Rows from block 3 of the image encoder of a small image captioner, named by matrix and row number. Rows with one number belong to one neuron. Each number is 128 + 24 x the weight over its row's rms, rounded and kept within 0 to 255. All counts start at 0.
After each neuron's rows are labels from the 100 images, of 14848, where the neuron reaches its highest value: "strongest on" is what is common among them; "peak on" is the class under the peak. Only what is clearly more common there than usual is listed. The data: cartoon faces. In brackets: how many of the 100.
# fc1: MLP up (encoder.blocks.3.mlp.fc1.weight, 384x128), inputs 0-127
# fc2: MLP down (encoder.blocks.3.mlp.fc2.weight, 128x384, transposed), outputs 0-127

fc1.37 [124 128 128 128 125 123 143 179 177 168 128 128 128 101 128 128 128 128 128 128 128 128 120 128 128 128 128 128 128 128 128 128 128 151  86  74 128 128 128 128 128 145  84 128 114 157 110  74 128 128 104 128 128 128 113 113 128 128 128 128 107 128 116  94 164 128 128 128 128 128  99 128 128 128 128 169 128 131 221 128 170  99 128 110 128 128 153 128  93 174 128 128 158 128 128 158 128 120 187 128 117 128 130  89 173 168 148 128  90 128 118  97 130 128 128 133 131 128 128 204 214 128 128  66 128  87 128 128]
fc2.37 [128  48 128 132 134 126 128 118 158 102 105 128 128 142  92 154 172 201 128 108  84 128  91 182 143 128 128 123 133 128 128 114 128 128 128 128 128 128 128 124  96 128 128  94 160 128 128 101 147 128 162 128 119 128  65 128 146 128 128 103 124 128 128 140 128 128 121  94  47 128 128 165 128  91 128 128 128 128 132 148 157 123 130 128 128 158 128 128 128  62 128 128 128 128 128 128 128 151 169 128 121 181 128 117 189 128 128 132 161 128 138 120 128 121 116 148 128 127 149 128 128 118 110 145  83 186 167  84]
strongest on: hat: no hat (100); spiky hair (33); red hair (28)
peak on: hair (97)

fc1.335 [100 128 128 188 128 212 128 128 128 128  98 128  65 153 141 100  99 130  78 128 171 125 133 128 128 128 130 145 128 117 104 115 108 128 170 128 113 128 192 171 128 128 167 128 128 128 162 146 128 128 105 111 150 139 128 128 183 117 181 128 121 128 128 128 130 128 128 128 108 128 174 124 128 102 128 128 128  86 128 150 128  99 128  74 128 165 128 142 184 128 128 128 145 128 101 168 106 128 133 128 128 128 128 128 128 128 174 116 156 128 128 128 128 112 135 151 128 150  97 160 150 128 116 158  72 128  77 128]
fc2.335 [104 139 128 146 116 144 109  91 128  78 128 128 148 128 133 128 128 134 143  85 128 128  92 128  88 128 128 128 128 128 128 128 128 111 164 128 174  78 128 128  96 128 128 128 156 128 172 164 128 128 128 128 128 128 128 128  40 128 128 128  84  87 158 109 198  74 128 128 128 128 128 133 128 128 101 128 128 128 143 128  71 128 126 111 134 128 128 128 113 128 114 158 128 128 126 177 119 128 128 128 102 142 128 128 128 128  56 128 128 128 138  95 128 128 117 128 128  91 231 128 128 163 142 128 128  87 128 133]
strongest on: top hat (88)
peak on: hat (88)

fc1.13 [103 128 131 128 112 146 128 128 108 140 163 128 128 128 128 137 137 130 156 125 128 128 201 128 128 128 130 128 128 128 128 128 128 150 105 128 120 150 129 128 133 128 128 128 128 103 128 128 128 132 128 128  87 112  79 112  82 165 128 139 117 201 128 106 154 183 176 128 128  83  99 181 128 128 147 128 128 149 128  67 128 128 172  74  86 108  85 128 110 128  75 104 102 128 128 128 163 128  63 128  43 113 128 145 128 111 128 148 145  91 143 128 128 132 128 128 142 121  94  99 127 136 106 118 128 128 140 128]
fc2.13 [164 177 145 128 110 178 128 116 128 170 125 135 128 128 128 174 128 100 128 113 166  97 112 156 111 102 154 132 128 128 143 128 149 180 128  76 128 128 106 128 128 128 152 128 100  67 146  90 112 128 128 151 139 128 147 128 145 156 156 160 128 125 147 128 128 148 128 117  50 130 169 128  71  75 128 128 128 107 151 128 128 128 204 162 111 132 141 128 128 128 122 161 128 128 128 128 150 141 128 128 120 128 171  97 124 123 128 128 128 131 121 128  80 128 104 139 147  83 128 114 136 128  86 148 146 134  85  90]
strongest on: neutral (41)
peak on: skin (66)

fc1.74 [128 124 160 128  69 128 128 128  88 130 128 177 128 128  68  75 128 142 128 128 128 138 156  97 128 109 167 128 128 128 128 128 128 132 128 128 118 128 128 128 128 117  97 128 124 128 144 148 128  90 128 128 126 114 128 145 128 105 174 128 128 128 128  82 128 128 160 158 128 112  78 114 128 128 127 166 128 128 128 128 128 128 170  87 128 119 128 128 118 128 128 128  87 157 128 128 128 144  83 128  39 128 125 128 128 128 128 142 165 128 128 128 128  46 118 118 151 156  83 166  54 128 199 128 121 128 128 128]
fc2.74 [128 118 128 128 128 128 128 128  80 152 148 128 128 128 128 190 104 113 144 128 128 147 128 128 113 128 128 128  97 128  73 128  98 128 158 136 115 102 128 128 111 128  86 128 108 152 138  64  98 128 128 128 128 128 125 134 128  89 172 128 128 128 144 128 120 121 101 128 128 128 183 166 128 128 128 149 128 128  75 142 128 148 128 128 131 128 141 128 200  53  40 128 128 126 144 102 128 128 128 137  50 128  99 128 109 120 171 147 138 147 128 132 128 172 128  63 128 114 128 128  98 128 128 121 128 128 128 128]
strongest on: neutral (83); grey face (54)
peak on: skin (96)

fc1.198 [128 128 128 128 150 128 128 128 128 128 165  78 128 132 128 128 128 128  99 128 145 128 128  88  93 128  92 128 128 110 128 128 128 190 128 108 128 128 128 128 168 208 151 128 152 128 113 128 148 128 128 128 128 128 162 144 128 163 128 128 183 128 128 109 128 128 179 147  94 128 128 142 125 128  82  96 160 166 174 182 128 167 130  55 128 111 128 149 128 128  77 128 160  96 128 128 150 127 128 128  92 138 128 128 128 128 128  94 119 128 128 128 128 128 137 100 128 128 128 128  83  33  98 128 140 134 128 109]
fc2.198 [128 128 128 146 144 176  88 128  91 128  88 128  88 128  79 128 153 110  79 141 197 128 128 122  76 128 141 151 167 185 128 128 128 127 184 128 110 128 128 127 123 164 128 178 128  90 128 128 133 128 139 133 143 128 128 128 135 136 128 128 128 188 111 128 128 128 108 109 125 169 128  65 128 128 110 179 134 152 128 106 127 132 128 128 128 128 118 128  94 126 107 112 169 128 128 128 115  79 120  52 113 128 157 152 125 128 128  94 128 128  96 140 119 128 128 128 128 128 128  93 126 123 128 128  94 178 112 158]
strongest on: hat: no hat (99); short hair (61); long hair (39)
peak on: backdrop (100)

fc1.165 [128 128 128 128 175 128 128 128 136 128 128 128 114 152 104 114 128  94 103 128 177 133 128 128 128 128 128 128 128 180 124 122 128 150 137 128 179 128 105 128 128 188 111 128 200 128 128 128 128 131 128 128 136 128 128 128 128 124  90 128  97 128 128 123 128 128 128 128 147 128 128 128  86  95 170 128 117 156 202 128 154 128 128  84 129 177 128 164 128  46 128 128  89 128  88 128 128 154 108 128 128 128 128 128 136 128  86 123 128  93 128  36 128  80 128 128 128 137 113 180 149 152 115  96 128 128 121 128]
fc2.165 [143 115 174  99 128 125 102 126 128  86 141 128 128 128 128 139 149 128 143 128 128 131 188 144 108 142 128 146  68 141 134 128 128 128 106  70 154  79  94 128 139 134 128 128 146 128 128 101 128 167  87 108 134 107 128 128  92 142 131 128 128 128 128 128 128  81 151 128 155 128  79  60 120 124 128 112 128 139 128 128 114 128 121  95 155 128 141 162 168 131 128 103 111 106  66 124 128  93  61 128 191 128 139 128 103 111 128 168 128 128 128  91 128 144  93 128 145 162 128 140 174 170 128 103 128 128 128  93]
strongest on: sad (98)
peak on: skin (95)

fc1.291 [114 128 128 128 114 128 128 128  79 128 170 168  89 152 141 128  57 128 128 128 128 128 139  93 101 120 128 124 145 149 128 123 128 145 128 128 128 105 133 128 128 128 148 128 128 141 117  97 128 128 128 101 123 145  90 156 154 128 128 122 173 126 128  78 157 123 128 123 128 128 148 128 114 128 189 137  73 123 104 204 126  59  85 111 128 166 148 124 128 128  95 151 143 151 134 113 128 128 158 128 128 134 144 102  94  79 147 128 128 158 128 115 116 128 102 108 128 134 164 101 181 128 164 128 128 198  97 128]
fc2.291 [ 77 128  92 120 145 128 128 128 113 145 128 133 128  96 128 102 128 140  59 151 188 128  83 132 190 128 111 128 134 179 109 128  92 107 160 198  88 128  69 128 128 172 128 119 120 128 149 130 111 100 170 128 128 128 139 128 128 109 128 128 134 128 105 135 128 133 128 128  86 128 128 129  86 109  89 128 128  87  69 165 101 157 128 150 128 128 126 171 128 128 128 128 159 160 117 101 104 128  87 105 129  96 101 129 128 128 143 128 112 128 128 155 121 128 128 128 174 137 128 128 128 110 128 170 128 146 146 111]
strongest on: hat: no hat (98); short hair (59); long hair (40)
peak on: hair (87)

fc1.122 [128 109 150 121 103 128 128 121 128 128  83 128 128 128 134 133  93 116 128  97  97 167 158 128 150  80 128 128 152 116 128 128 128 112 128 128 128 128 128 174 128 128 150 128  85 196 164 120 128  10 128 128 135 140 128 128 128 170 128 150 128 162  92 128 137 128 131  81 128 147 176 128 128 128 149 128 126 161 132 127  82 128 128  77 128 129 128 154 141 103  66 128 128  66 128 128  63 104 139 155 128 128 118 128 128 133 128 135 128 132 128 160 128 126 136 122 156 128 128 165 128 137 114 121 143 128  98 149]
fc2.122 [115 176 128 143 147 128 136  80 128 128 128 146 128 128 131 128 114 146 134 120 128 154 128 128 128 162 128 118 128  56 153 128 128 128 128 122 132  80 128 113 113 138 142 132 128 128 153 104 132 107 151 128 114 125 128 108 128 128 128 128 128 157 194  86  70 128 128 111 182  81 128  81 141 128 128 173  73 128 100 126 128 128 183 138  93 128 197 111 128 166 128 109 128 128 128 173 138 128 128 128  49 126 128  84 128  91 128 161  81 128 117  95 118 128 128 146 128 128 128 128 128  89 142 128 128 128 146 128]
strongest on: top hat (100)
peak on: hat (98)

fc1.134 [128 128 128 128 128 128 145 128  51 128 195 128 148 128 120 128  52 128 128 128 155  71 128 128 119 128 128 128 164 176 128 128 118 128 128 167 128 117 128 128 128 149 123 128 128 169 138 121 128 128 128 128 128 131 146 106 128 138  99 128 124 128 143 128 128  67 139 128 129 192 103 129 149 128 128 128 128 128 128 209 149  78 128 108 132 128 153 128 128  99 128 215 128 160 115 128 128  94 126 128  92 122 156 101 128 128 161 122  90 133 128 128 128  89 119 128 139 131 120  89 128 128 103 159 128 143 128  85]
fc2.134 [141  82 100 109 143 128 128 128  77 128  85 112 153  79 128 142 150 202  78 131 202 128  98 128 101 164 176 128 128 148  94 128 128 131 128 186 139 185 114 128 128 128 128 128 128 128 177 134 107 167 169 128 128 111 125 114 128 128 146  85 128 128  79 128 128 115 128 128  92 128 102 128  86 128 130 121 154 128 105 128 128 128 174 135 128 128 100 128 128 128 140 176 204 133 128 111 128 128 128 128  95 183 128 133 128 138 128  94 129 105 128 128 128 131 112 107 116 128 133 128 128 128 128 128 128 128 128 128]
strongest on: hat: no hat (100); short hair (62); long hair (38)
peak on: hair (83)

fc1.23 [136 128 128  68 128 128 135 128 128 128 128  51 128 128 128  72 128 128 128 132 128 128 155  42 128  89 128 128 128 128 198 128 127 140 128 128 128 128 128 128 128 128 128 128 120 128 128 128 128 128 128 128 146 128 128 128 128 124  81  83 159 128 136 130 128  92 129 204 128 143 114 128 160 128 128 128 128 116 143 109 128 128 128 130 122 128 128 144 128 128  75 157  98 104 135 128 128 128 128 128  99 126 167 128  95 128 128 128 128 165 128 136 128 123 128 128 128  99 128 142 128  99 128 114 222 113  95 222]
fc2.23 [128 134 128 105 178  98 128 146 138  91 128  80 159 128 128  80 128 108 128 128 128 180 128 128 127 115 138 128  99 128 180 119 128 128 128 137 128 148 138 128 151 128 127 140  76 145 145 128 110 152 128 128 114  81 128 128  86 151 220  96 159 106 128 155 128 128 171 128 128 139 128 128 108 128  50 161 128 121 130 125 128 116 143 128 128 170 128 128 128 128 128 128 128 143  54 113 165 128 128 128 146 128 142 128 160  80 128 195 103 137 128 128 118 143 128 104 128 128 128 119  92 128 158 128 174 128 128 128]
strongest on: crown (92); short hair (36)
peak on: hat (68)

fc1.332 [128 212 145 128 148 128  92 128 128  71 128 123 128 128 128 128  92 128 128 146 128 128 128 128 128 109 128 128  93 180 128 140 134 128 128 191 157 128 128 128 128 128 128 128 128 109  77  78 128 128 128 128 193 100 150 128 120 128 128 128 128 128 128  80 110 128 133 128 108 144 128 133 128 124  90 200  82 203 128 128 133 128 128 128 128 105 128 128 128 128 128 128 129 128 128 128 128 128 128 137 128 142 145  51 140 128 128  97 128 128 144 128  79  74  65 128  99 128 128 128 128 128 128 163 121 106 128  92]
fc2.332 [ 96 140 163 128 128 128  85 128  57 118 128 121 118  68 143 117  80  95 169  99 128 121 176 128 128 128 128 128 138 128 128 148  71 128  93  74 128 139 128 128 156 166 113 128 138 128 159  87 128 141 128 128 128 119 128 128 128 121 128 177 128 128 115 128 146 128 133 128 161 128 113 177 128 128 128 142 128 128 128  58 128 185 140 115 128 128 154 128 128 128 128 159 144 108 109 100  66 128 128 128 128 128 128 110 128 128 128 161  94 128 128 128 183 128 128 128 136 132 128  77 128 195 148  88 162 128 128 128]
strongest on: hat: no hat (100); bald (97)
peak on: backdrop (100)

fc1.11 [128 128  88 149  61 128 128 128  85 128 117 112 117 161 128  69 128 182  98 128 179  72 147 128  97 128 155 106 175 110 134 128 128 128  94 139  78 128 167 128 128 170 128  85 128 136 128 151 128 132 128 128 150 128 128 144 155 122 128 128 128 128 181 128 128 128 128 128 134 156 128 128 155  99 128 128 128  61  91 128 122 128 128 107 128 183 128  70 118 128 128 128 128 128 128 117 149 128 128 173 128 128 128 131 120 128 128 135 128 117 128 103 128 128 100 146 128 128 128 168 128 134 177 218 128 128 128 128]
fc2.11 [101 128 150 128 109 106 128 128 128  87 128 128 128 128 179 122 128 128 156 128 128 160 115 175 128 128 128 164 172 141 119 128  78 116 128 115 162  96 128  55 122 107  88 170 118 146 140 128 143 145 128 128 128 125 128 170  73 128 112 128 128 128  91 128 118 128 128  81 128 128 128 162 132 128 128 157 124 128 128 161 128 124  94 120 144 173 105 128 143 128 101 185 189  80 167 128 111 163 119 179 128 113 128 104 128 128 102 128 128 128  75 128 153 132 128 128 128 108 144 151 130  99  95  77 136 128 163 104]
strongest on: neutral (93); blue face (37)
peak on: skin (71)

fc1.70 [128 128 104 121 128 128 128 120 153 128 128 128 128 128 128 131 128 144 121 116 128 128 142 128 177 128 112  91 128 128 128 128 122 209 128 124 128 107 129 128 128 183 141 128 208 117 128 139 128 100 128 128 128 128 128 121 114 142 113 128 128 173 128 104 104 143 128 128  88  89 128 162  83 151 128 128 128 128 129 128 135  84 149  95 128 216 137  97 149 128 126 128 101 124 183 128 128 128 128 158 128  81 128 153  90 128 128 128 142 121  72 128 118 128  41 128 128 155 128 128 100 128  86 113 128 114  77 125]
fc2.70 [106 151 143 128  94  90 169 145 127 122 128 146 128 155 128 122 108 128 128 117 159 106 128 128 139 164 100 128  49 128 128 131 128 128 128 128 128 135  98 128 144 158 107 100 161 128  99 128 128 128 125 128 128 150  98 106 128 177 127 105 174 128 128 128 106 128 128 138 130 115 139 190 128  91 175 136 152 128  97 178 128 100 128 128 106  84 182 106 131 148 130 103 128 128 169 158 123 142 108 103 113 141 128 137 100 128 128 116 108 114 128 125 128  87 115 202 128  59 134 128 128 128 168 102  72 128 152 128]
strongest on: sad (100)
peak on: skin (75); hair (25)

fc1.270 [ 96 167 172 100  92 128 128 135 128 128 104 140 153  96 128 128 128 103 128 123 173 128 139 128 152 100 128 128 128 128 128 128 128 131 163 128 128 144 128 165 128 128 128  86 128 141 108 128 128 128 128 128 144 128 128 105 128 156 106 137 143  69 128 157 128 117 128 121 208 117 128 128 128 137 128 128 142  86 128 119 139  63  87 128 131 147  99 128 128 140 128 116 128  88  94 106 128 128 142 128  89 128 128 141 121 128 178  92 128 128 128 139 103 128 147 156  36  90 111 137 157 121 219 128 128 128 128 174]
fc2.270 [128 112 144 128 175 128 112 128  73 134 237 128 125 128 128  83 146 128 116 128 128 115 121 128 141 128  96  44 128 123 128 128 126 128 128 128 128 128 128 128 133  64 158 128 122 128  80 128 128 141 128  63 126 128 128  95  90 128 159 128 128 128 151 128 108 145 128 128 128 133 132 105 128 128  92 128  92 159 128 128 128 128 115 145 171 104 128 128 167 103 175 128 172 128 128 110 183 109 128 118 128 128 128 128 147 121 128 128 167 105 128 128 103 128 171  83 128 120 128 128 120 170 128 128 178 128 128 128]
strongest on: crown (98)
peak on: hat (42)

fc1.271 [128 128 114 186 128 176 128 128 110 128  61 103 121 128  89 128 120 146 128 128 114 128 194 128  79 179 128 128 166 128 127 126 154 128 128 140 137 128 102 146 107 139 128 104 128 128 128 173 120 131 156 128 131 126 128 122 126 128 146 137 128 145 151 128 127 128 128 128 128 105 128 145 128 128 128 128 128  98 128 114 130 128 128 128 138 195 158 104 128  91 128 128 109 147 128 128 179 131 128 177 128 128 128 128 210 128  92 111 102 128 128  98 128 121  93 104 146 128 128 143 122  86 227 172 147  99 113 130]
fc2.271 [131 128 151 128 128 128 128 128 128  58 110 128 168 128 160 128 128 128 128 128 128  84 116 128  91 128 128 128 128 132  83 128 131  99 113 186 122 119 158 128 128 128 128 232 128 128 128 156 131 128 151 128 103 128 128 128  67  64 145 128  89 128  93 110 128 149 128 128 108 128 128  89 151 128 128 159 134 128 128 128 128 141 128 141 128 154 128 128 116 128 128 134 163  34 108 128 146 141 128 167 128 108 128 147 128 144 128 128 128 128 128 143 155 135 128 130 139 128 128 128 128  65  75 123 128 128 188 113]
strongest on: neutral (51); angry (49)
peak on: skin (87)

fc1.73 [128 173 121 100 166 168 128 128 102 128 161 128 128 128 128 128 207 128  89 128 108  45 197 128 121 147 128 128  88 128 145 128 128 128 128 128 128 106  60 128 128 128 143 146 128 128 142 128 174 168 120 128 128 120 128 128  65 128 128 128 122 114 125 128 117 128 128 144 128 128 100 157  72 128  80 128 128 128 128 167 179 128 128 162 128 100 110 151 128 133 128  82 128 128 128 116 128 128 128 155  68 128 112 128  79 125 128 128 128  99 128 100 128 128 128 124 160 128 128 172 134 128 118 128 128 128 128  88]
fc2.73 [108 109 162 128 128 128  71 128  89  81 128  88 128 103 128 169 128 128 145  92 128 128 128 142 118 128 128  83  40  83 103 128 128  78 128 128 128 128 160 128 128 116 128 128 110 158 128 128 128 124 128 100 136 121 128 128 128 128 109 142  81 160 145 116 128 128 128 128 128 130 128 128 140 128 128  97  97 128 163 139 128 157 123 156 132 128 149 128 128 128 128  51 128 145 154 128 181 164 194 128 128 113 119 163 128 180 166 154 146 128 106 128 166 128 121 128 128 128 121 128 128 128 128  96 128  63 171 128]
strongest on: neutral (73)
peak on: skin (78)

fc1.338 [152 128 128 128 143 128 146 128 128 128 142 128 131 128 156 156 128 112 205 128 128 128 128 128 167 128 136  93 128 153 176 128 120 136 117 128 128 128 128 166 110 114 128 128 146 128 123 128 128 128 128 128 119 128  64 128 177 145 168  64 102 208 128 140 128 128 133 128 124 128 128 108 162  87 128  82 128 128 143 130 128 138 229 128 156 109 128 128 128 128 121 146 128 128 158 133  84 128  63 128 109 128 128 126 162 125 134 128 128 104 128  78  95 128 128 128 184 128 128 127 128 125  93 128 128 162  97 129]
fc2.338 [128 128 128 128 128 111 195 128 128 152 128 128 128 116 128 128 127  64 128 128 128 146 128 136 117 128 137 128 119 121 128 128 128 109 128 128 128 128 131 128 128 128 138 128 128  69 128 128 165 128 160 128 128 128  99 128 128 175  92  30 128 128  77 128 128 108 128 128  98 128 173 106 128  97 107 128  86 139 128 128 128 128 151 135 170 112 128 128 188 193  89 199 130 161  81 179 128 128 128 121 108 128 151 128 128 128 133 117 148 136 145 182 128 128 128 128 108 105 127 124 128 153 128 166 128  95  88 128]
strongest on: cap (30); top hat (26)
peak on: backdrop (97)

fc1.341 [155 182 131 106 105 118 128 132  86  92 128 150 128 128  93 137  82 108 128 117 139 134 117 160  99  80 108 112 107 112 143 141 149  95 128 128 128 170  79 128 124 128 128  96 128 128 115 128 128 134 128 137 128 128 128 128 174 171 128 128 128 113 151 128 148 128 139 134 128 128 128 158 128 106  97 128 128 112 128 128 128 128 163 128  76  68 128 162 128 115 128  45  89 164  94 110 128 128 128 104  98 156  74 128 128 105 136  80 179 128 128 128 128 171 148 119 128 153 149 173 174 100 164 123 128 128 128 128]
fc2.341 [128 128 127 128  91 128 142  89 130  57 132 146 158 173  69 128 128 128  98 154 161 128 188 128 168 210 128 159 128 128 138 128 128 101 126 103 128  88 128 121 107 141 130 128 159  95 125 128 128 192 128 155 129 109  96 128 128 169 135 191 112  97 128 151 100 132 153 128 128 105 125 128 128 144 128 134 106 105 128 154 175 111 111 128 128 116 128 154 128 128 128 118 128 128 115 128 128 128  61 128 127 107 102 149 135 128 128 132 128 173 128  78 112  99 126 128 128 128 128  97 116 128 128 128 128 165 171 125]
strongest on: sad (90)
peak on: skin (67)

fc1.369 [115 128 128 128 148 128 193 128  90 128 128 142  89 188 128 112 128 128 155 198 128 157 128 128 111  92 128 128 127 123 128 126 128 131 128 128 118 128 163 128  90 128 128 128 135 151 128 128 128 122 137 128 128 115 128 128 143 128 128 129 128 143 128 143  75 188 121 129 118 128 128 128 128 121 169 128 128 128  78 133 124  88  51 128  60  91 128  92 128 108 132 128 128 128 128 188 187 128 136 193  80  87 146 128 120 128 128 162 128 128 128 124 115 128 140 130 137 128 161 128 128 159 128 130 128 153  83  91]
fc2.369 [128 217 125 111 116 128 128 112 157 128 153 194  65  68 128 128 128 128 128  54 128 128 103 127 128 128 128 128 128 107 128 128 128 115 128  92 128 128 128 128 128 132 128 128 128 128 128 103 192  87 128 164 128 128 128 128 128 179 128  97 155 128 129 128 128 128 128 103 128 128 128 169 108 112 128 128 103 128 128 166 186 128 128  65 172 128 128  82 108 128 128 145 107  97 128 128 128 128 128 150 159 135 128 128  96 111 139 128 128 128 122 128 165 128 196 128 128 142  68 128 128 128 128 128 110 128 128 128]
strongest on: hat: no hat (93); bald (80); pink face (40); face colour: grey (35)
peak on: skin (92)

fc1.141 [128 128 128 128 128 128 128 171 124  71 102  41 108 115 128 128 128 128 127 104 128 128 128 128 173 128 111  93 133 128 128 141 128 128 128 150 207 128 155 128 149 128 128 128 128 141 128 122 109 162 138 128 117 128 128 128 128  46 128 108  75  97 120 128 128 128 160 128 128 128 128 148  90 125  81 128 166 128 111 128 182 128 128 128 171 170 150 128 171 128 117 128 128 128 105 128 128 128 124 128  76 128 136 128 131 150 128 128  80 121 128 112 128 128 128  95 173 163 133 128 136  51 128 102 128 170 128 128]
fc2.141 [128 128 128 128 104 140 128 128 128  65 128  93 128 135 128 128 128 128 128 128 115 128  87 171 128 128 128 122 166 128  71 128 149 128 128 128  87  64 161 128 105 148  99 128  79 179 128 191  83 128 158 132 128 128 124 187 128 154 128  88 128 144 145  73 128 128 128  75 128 145 158 149 128 168 128 122 128 128 108 128 128 128 133 197 128 128 128 128 159 128 128 105 128 148 128 128 144 150 128 128 128 128 150 128 125 128 128 210 151 128 128 128 141 186 131 178 128 128 116 102 128 128 128 128 128 128 128 145]
strongest on: neutral (90); beard (45); grey face (41)
peak on: skin (53); hair (40)

fc1.143 [128 128 128 128 119 168 128 128 128 147 128  99 167 128 131 150  91 128 129 128 122 150  94 144 128 128 117 128 128 138 208 128 139 162  80  95 146 128 100 128 128 142 128 210 126 129 128  83 128 118 128 128 110 158 128 113 128 128 128 114 128 187 132 128 142 167 128 153 104 103  97 128 128 117 128 128 128 128 175 128 157  84 128 128 128  87 128 107 128 128 128 128 135 139 137  89 128 121 179  93 138 126 169  70 131 128 128 128 133 125 128 105 100 128 128 128 128  79 168 181 169 128 128  79 128 121 128 193]
fc2.143 [113  62 175 128 122 155 128 116 128 128 128 128 104 128 128 147 182 128 100  84 128 128 150 128 128 152 128 116  62 128 128 171 139 177 128 128 128  97 128 128 139 122 142 128 151 145 145 128 120 128 163  82 128 128 123 128 128 121 128 128 133 128 128 160 101  90 127 128 128  54 215 173 137  92 148 128 117 107 161 121 151 128 128 152 172 128 128 123 128 128 139  90 128 141 128 128 107 128 128 165 128 124 128 123 124 152 159 128 128 128 128 128 128 162 128 128 133  73 207 128 128  93 107 144 155 142 128 128]
strongest on: hat: no hat (100); curly hair (66); pink hair (27)
peak on: hair (100)

fc1.48 [101 189 143 128 128 200 128  54 128 156 128 155 128 128 128 139 111 128 128 128 128 141 148 128 107  90 128 138 128 126 143 117 107 128  78 128 128  63  88 128 121 128 131 128 116 128 129 179 138 143 128 128 128  87 128 128 119 149 159 128 128 128 165 128 132 128 128 128 117 133 128 145 155 110 128 128 128 128 128 128 128 208 131 169 128 168 128 139 119 126 106 102 127 121 128 128 128 128 138 128 124 128 128 178 128 111  51 130 105 128 128 128 128 128 181 144 178 128  90 128 169  84 185 150 105 117 112 128]
fc2.48 [128 140 155 128 128 128  84  76 106 128 215 128 128 102 128 128 128 128 128 128  98 128 181 128 123 101 128 128 128 151 159 128 128 137 192 123 144 128  86  61 128 128  91 128 128 128 150 128 128 190 130 128 109 156 128 131 137 106 121 121 110 128 128 128  70 122 157 117 128 128 101 128 115 178  79 128 128 107 128 128 135 127 128 127 128 128 171 128 113 128  97 180 128 109 128 128  70 100 124 128 132 128 128 118 133 128 154 128 128 169 164 128 128 141 101 140 134 128  91 128  97 128 185  75 151 109 122 120]
strongest on: sad (44)
peak on: skin (44); hair (40)

fc1.20 [157 128 128  96 128 186 128 128 135 208 142 128 128 128 128 128 128 128 128 136 128 117 118 128 128 200 128 128 166 128 128 120  80 103 128 128 128 147 118  80 117 128 128 128 128 156 178  67 128 138 116 128 128 177 146 132 128 123 162 128 128 124 127 128  84 126 128  66 128 124 159 128 171 107 128  85 128 128 122 128 128  74 112  84 128 128 145 128 128 116 128 197  99 156 205 133  67 103 128 128 128 128 128 128 128 128 126 143 128 128 128 128 109 124 128 128 128 171 124 149 128 128 129 116 128 128  87 134]
fc2.20 [ 94 164 128 128 163 142 119  97 128 128  93 117 130 128  86 122 151  99  87 117 150 128  97 118 128 128 128 128 125 183 128  91 116 128 109 128 128 128 173 128 134 202 128 155  89 128 128 128 128 128 128 126 108 128 162 128 128 153 128 128 139 128 128 128  90 145 128 128 128 116  71 126 128 128 128 137  78 128 128 155 147 163 173 117  70 128 128 159 142 130 128 105 128 128 128 128  99 128  74 111 128 128 138 139 128 128  88 128 137  83 128 128 128 176  86 128  78 111 195 128 128  54 128 168 128 128 128 128]
strongest on: top hat (100)
peak on: hat (100)

fc1.300 [144 128 128 128 120 128 172 128 128 128 128 128 175 116 128 128 172 130 128 100 150 128 128 128 156 128 164 114 128 128 128 160  84 132 139 128 202 151 116 128 150 128 128 128 128 128 128 121 128  87 111 121 128 128 127 128  69 100 143 140 153 128 128 147 128  93 128 138  73  99 128 128 128 173 128 128 128 126 176 170 128 159  81 144 128  60 128 128 128 128 146 102 128 135 117 130  53 128 184 128 128 106 128 101 105 128 140 101  83 123 128 128 128 140  85 130 128 146 200 132 128 128 128  85 181 128 128 128]
fc2.300 [128  73 128 113 128 152 128 128 115  97 128  87 128 120 109 161 177 128 134 128 128 128 128 139 114 128 128  46  68 128 128  98 135 128 117 128 128 128 128 128 109  44 128 126 128 128  48 128 128 128 128 128 173 135 128 128 157 128 128 128 166 128 128 128 128 128 138 104 128  70 128 141 128 128 128 128 128 128 147 128 128 128 128 128 128 128  57  93 128 148 163 128 128  96 128 128 135 166 128 128 128  63 128 128 128 128 128 128 124 137 128 128 128 128 137 128 128 141  75 128 187 128 107 128 128  91 192  88]
strongest on: neutral (66)
peak on: skin (51); hair (30)